config.yaml
n_mels: 80
tokenizer: "word"
fusion_encoder_fused_qkv: false
fusion_encoder_bias: "none"
fusion_encoder_qk_norm: true
Rows from block 5 of the audio encoder of a small audio-text matching model, named by matrix and row number. Rows with one number belong to one neuron. Each number is 200 + 30 x the weight over its row's rms, rounded and kept within 0 to 999. All counts start at 0.
After each neuron's rows are labels from the 100 clips, of 14976, where the neuron reaches its highest value: "top examples" is what is common among them; "loudest" is the band of the loudest frequency at the time of the peak. Only what is clearly more common there than usual is listed. The data: chords played on synthesised instruments.
# fc1: MLP up (encoder.blocks.5.mlp.fc1.weight, 2304x384), inputs 344-383
# fc2: MLP down (encoder.blocks.5.mlp.fc2.weight, 384x2304, transposed), outputs 344-383

fc1.364,253,294,200,190,197,229,185,179,209,193,206,212,227,246,261,262,198,227,192,210,192,188,193,242,183,174,127,175,185,177,241,224,187,217,154,170,189,206,200,157
fc2.364,150,259,183,184,235,217,163,200,145,222,210,207,236,188,192,235,209,214,227,194,171,222,206,185,191,211,98,172,181,129,124,163,196,165,233,161,205,193,188,214
top examples: white noise; block
loudest: 4000 to 8000 Hz

fc1.597,214,211,215,230,202,154,195,269,154,178,241,295,146,240,256,198,206,209,199,229,238,181,266,137,255,213,163,169,304,178,191,227,217,178,169,190,192,172,149,210
fc2.597,230,202,201,198,257,222,206,186,219,205,203,169,211,266,192,225,237,152,199,222,126,205,210,186,181,199,216,225,111,187,156,235,153,165,197,191,178,207,176,232
top examples: white noise
loudest: 4000 to 8000 Hz

fc1.728,209,204,178,215,187,198,184,226,235,215,233,216,211,215,241,129,159,211,226,241,238,149,247,242,221,180,188,194,236,210,198,189,211,232,142,149,229,211,154,215
fc2.728,226,223,212,150,169,188,180,225,188,180,160,166,175,234,200,128,197,218,149,190,179,208,253,203,180,157,233,196,190,220,152,216,170,182,154,215,213,214,210,176
top examples: clarinet-like; playing: arpeggio up; thin (high-pass)
loudest: 1000 to 2000 Hz

fc1.651,207,206,235,194,207,188,229,212,187,176,174,201,173,221,239,244,202,209,219,150,170,232,158,221,197,192,190,134,214,172,162,139,206,214,145,250,216,222,160,216
fc2.651,258,167,187,204,182,200,176,178,198,237,190,211,156,159,189,220,197,139,249,162,230,187,225,222,186,178,157,190,167,211,270,167,207,190,224,257,206,168,241,194
top examples: harpsichord-like; instrument: marimba-like
loudest: 2000 to 4000 Hz

fc1.758,240,211,202,211,185,229,212,193,209,154,183,230,165,201,225,245,219,195,192,207,270,189,219,182,200,148,172,186,238,183,202,202,251,231,185,194,197,163,175,250
fc2.758,159,195,228,239,270,200,213,192,178,174,192,216,197,240,174,253,177,149,241,206,210,198,212,190,210,204,159,194,181,153,191,255,215,162,199,206,191,126,258,206
top examples: white noise; pink noise
loudest: 4000 to 8000 Hz

fc1.725,200,207,168,214,212,161,174,221,186,220,177,195,214,198,207,144,212,188,157,201,221,147,181,205,201,192,204,180,233,232,223,230,182,237,228,233,181,162,234,182
fc2.725,240,218,196,229,199,229,201,203,196,198,184,190,200,249,152,156,151,179,195,272,208,184,213,192,161,196,227,196,247,161,134,243,189,205,226,213,257,254,213,234
top examples: horn-like
loudest: 250 to 500 Hz

fc1.281,198,242,231,199,174,207,187,193,202,206,207,215,226,200,179,259,220,220,179,205,242,202,231,211,148,183,206,239,272,234,200,174,223,199,164,200,185,164,252,206
fc2.281,236,164,181,206,173,234,210,187,201,202,192,181,208,177,154,169,231,193,206,205,181,185,245,187,239,236,198,190,148,173,186,265,211,212,210,272,204,192,144,202
top examples: arpeggio; playing: arpeggio down; harpsichord-like
loudest: 2000 to 4000 Hz

fc1.714,233,221,244,213,239,229,146,207,184,213,185,229,177,262,232,272,214,216,199,235,229,183,281,188,214,208,159,177,201,183,218,224,211,184,142,168,174,172,195,171
fc2.714,177,207,185,147,201,195,193,189,181,209,187,239,184,201,182,218,233,191,226,169,223,205,202,168,211,186,75,154,182,191,133,210,171,175,205,118,220,201,173,204
top examples: white noise; pink noise
loudest: 4000 to 8000 Hz

fc1.1,143,278,135,220,159,153,176,221,159,215,183,219,242,52,217,198,214,215,251,213,183,243,197,206,209,190,176,195,219,196,168,246,179,216,223,156,184,169,339,171
fc2.1,141,153,159,184,206,197,192,203,202,172,187,211,196,210,171,186,193,198,229,165,208,192,147,192,168,187,154,207,169,230,222,147,208,233,206,240,197,204,180,196
top examples: vibraphone-like
loudest: 500 to 1000 Hz

fc1.571,177,238,208,171,198,157,236,213,232,222,194,260,191,186,253,208,216,214,218,226,225,225,215,132,193,191,238,199,160,189,201,228,195,170,195,171,186,248,154,192
fc2.571,172,227,179,211,177,168,198,234,184,187,192,153,162,224,211,230,234,171,231,198,192,199,218,203,231,236,172,196,184,191,237,175,191,217,175,144,215,179,160,242
top examples: marimba-like
loudest: 4000 to 8000 Hz

fc1.247,188,200,180,121,214,142,192,215,233,199,164,176,183,175,172,245,208,164,214,198,189,189,190,202,223,215,210,141,163,190,280,158,219,193,212,201,210,226,130,219
fc2.247,247,206,183,235,233,233,213,189,226,202,187,240,230,178,182,216,239,160,245,200,172,195,209,208,241,188,273,200,253,234,255,258,228,188,216,265,197,224,322,211
top examples: arpeggio; playing: arpeggio down; clarinet-like
loudest: 500 to 1000 Hz

fc1.278,180,204,187,209,221,197,192,192,242,209,207,189,219,197,226,253,222,226,217,209,231,203,251,161,201,190,228,236,195,255,162,209,200,233,179,201,204,210,211,178
fc2.278,187,249,178,201,229,237,207,195,204,180,191,187,204,220,211,250,156,193,207,167,177,209,241,237,194,221,281,209,171,204,260,166,161,184,166,210,207,245,243,183
top examples: clipping; text has "clipped"
loudest: 4000 to 8000 Hz

fc1.415,153,201,187,204,154,131,209,205,213,167,154,213,223,205,210,158,181,185,194,217,241,220,181,167,178,183,234,153,196,268,195,190,179,188,182,202,177,203,202,106
fc2.415,211,174,228,217,244,200,208,212,234,189,208,163,180,146,220,190,210,232,213,190,229,221,181,220,217,161,200,216,270,185,209,99,185,191,171,136,189,233,225,231
top examples: harpsichord-like
loudest: 2000 to 4000 Hz

fc1.405,201,183,184,218,200,193,197,237,219,177,208,159,206,232,181,187,246,178,149,204,237,188,174,196,236,202,174,155,170,191,175,171,189,195,185,184,191,224,164,177
fc2.405,210,233,232,234,227,220,157,204,158,207,214,190,223,205,140,186,210,196,207,187,191,270,243,230,197,174,183,215,210,175,257,202,220,205,199,281,189,204,284,181
top examples: vibraphone-like; square lead
loudest: 250 to 500 Hz

fc1.490,212,237,174,97,225,164,174,219,212,188,187,184,177,205,186,270,226,160,221,199,144,190,200,210,211,218,215,137,166,227,263,183,231,189,205,211,219,209,138,240
fc2.490,261,172,201,211,218,213,217,200,211,217,195,219,226,200,173,235,259,211,258,220,142,216,205,206,220,183,304,189,231,220,286,264,218,202,204,240,194,192,282,185
top examples: arpeggio; playing: arpeggio down
loudest: 500 to 1000 Hz

fc1.289,226,142,188,180,206,212,210,237,145,214,170,209,231,199,215,172,235,197,198,188,253,207,230,209,183,206,241,154,121,205,214,273,192,191,217,161,203,192,158,171
fc2.289,256,203,192,195,167,180,195,205,167,218,226,172,188,191,140,204,232,222,255,209,199,188,230,179,137,205,235,221,203,197,130,102,174,215,196,188,225,160,195,187
top examples: horn-like; strummed
loudest: 250 to 500 Hz

fc1.277,224,181,177,214,141,232,187,208,190,200,249,205,184,203,173,267,205,225,209,199,218,229,219,260,206,199,205,227,255,181,188,124,251,252,140,192,208,188,281,161
fc2.277,192,156,191,204,243,160,222,186,191,227,222,187,207,212,207,212,253,178,264,166,155,144,190,223,246,130,247,257,227,183,227,234,189,224,219,209,190,176,138,191
top examples: arpeggio; playing: arpeggio down; marimba-like
loudest: 500 to 1000 Hz

fc1.176,216,237,200,198,196,203,216,231,221,186,227,175,247,163,254,185,152,185,162,176,222,196,186,143,156,216,207,205,158,201,197,236,215,208,197,198,225,218,193,184
fc2.176,191,199,224,225,229,182,161,232,273,197,224,243,205,174,274,161,164,190,203,181,221,199,191,218,215,159,213,219,157,132,184,197,189,196,192,155,217,261,189,207
top examples: thin (high-pass); white noise
loudest: 1000 to 2000 Hz; 4000 to 8000 Hz

fc1.500,250,197,244,171,221,205,178,200,215,172,222,244,202,194,165,233,255,214,204,257,212,210,231,187,225,226,248,196,250,230,262,204,219,196,207,198,209,235,186,212
fc2.500,239,208,173,189,246,240,208,192,239,215,193,245,203,149,200,196,217,206,222,178,216,188,237,204,175,182,185,203,227,192,215,192,176,181,177,220,245,209,156,209
top examples: thin (high-pass); rumble; pink noise
loudest: 1000 to 2000 Hz

fc1.312,223,273,184,139,222,193,187,183,178,198,136,189,195,250,200,248,228,198,208,222,229,200,174,168,194,234,167,181,211,280,241,157,180,209,197,167,168,219,142,242
fc2.312,241,193,185,197,212,173,195,203,172,160,197,225,204,198,180,206,213,181,120,143,184,199,180,217,201,214,51,212,181,204,145,195,179,168,200,136,202,190,78,199
top examples: arpeggio; playing: arpeggio down; harpsichord-like
loudest: 2000 to 4000 Hz

fc1.635,214,197,196,178,204,164,178,244,227,241,170,232,201,268,185,219,154,220,180,218,198,220,194,191,229,232,151,192,165,164,171,255,204,193,199,218,220,237,191,182
fc2.635,168,175,204,177,241,185,198,189,191,219,213,224,186,237,226,236,150,180,150,201,205,144,187,158,188,185,273,215,183,236,200,125,230,166,206,206,221,181,195,176
top examples: marimba-like; vibraphone-like
loudest: 250 to 500 Hz

fc1.754,189,160,198,189,196,213,199,261,126,228,169,247,205,198,227,172,256,224,229,221,164,161,125,216,143,207,168,156,160,189,230,263,182,189,198,184,180,165,188,202
fc2.754,247,212,199,224,186,196,183,209,133,213,228,164,213,205,166,234,255,210,215,200,210,180,210,172,168,207,197,255,246,148,107,119,200,179,212,182,202,178,167,199
top examples: horn-like; strummed
loudest: 250 to 500 Hz

fc1.729,191,179,204,225,228,193,170,224,190,195,180,187,185,204,142,165,191,242,204,194,206,196,185,186,240,215,218,207,191,201,202,239,235,183,284,208,184,203,215,185
fc2.729,125,176,198,184,232,192,185,204,173,211,210,169,185,221,194,158,134,190,213,159,208,174,204,185,168,221,226,205,226,212,97,161,169,214,204,181,196,228,175,164
top examples: strummed; marimba-like; instrument: vibraphone-like
loudest: 250 to 500 Hz

fc1.305,258,195,215,256,211,202,205,217,209,207,195,230,165,212,210,236,230,197,227,165,227,220,212,215,165,161,228,195,219,190,149,170,204,191,162,184,217,196,232,167
fc2.305,195,204,178,165,182,198,224,184,174,213,231,232,154,223,182,208,238,218,244,117,161,205,197,181,217,212,172,189,197,192,208,181,204,214,170,214,185,229,195,204
top examples: harpsichord-like; clipping; text has "clipped"
loudest: 4000 to 8000 Hz

fc1.346,161,169,191,243,183,224,226,205,191,229,247,186,162,192,196,186,247,217,253,215,197,240,166,194,172,224,154,213,199,222,203,164,204,170,132,148,175,194,233,178
fc2.346,135,196,217,170,213,171,187,184,184,202,187,196,171,207,210,128,198,212,213,215,178,197,198,206,244,200,232,188,187,194,180,272,175,173,243,239,181,193,245,163
top examples: arpeggio
loudest: 500 to 1000 Hz

fc1.329,204,228,201,192,167,178,192,171,175,193,154,235,187,196,112,196,168,214,222,169,193,264,215,185,210,214,228,202,193,211,197,155,174,225,226,163,188,212,261,216
fc2.329,126,184,174,196,197,198,174,192,164,182,207,182,192,211,175,188,277,224,128,167,159,260,195,246,169,173,223,248,245,200,242,205,201,230,180,202,201,181,190,178
top examples: horn-like; block
loudest: 500 to 1000 Hz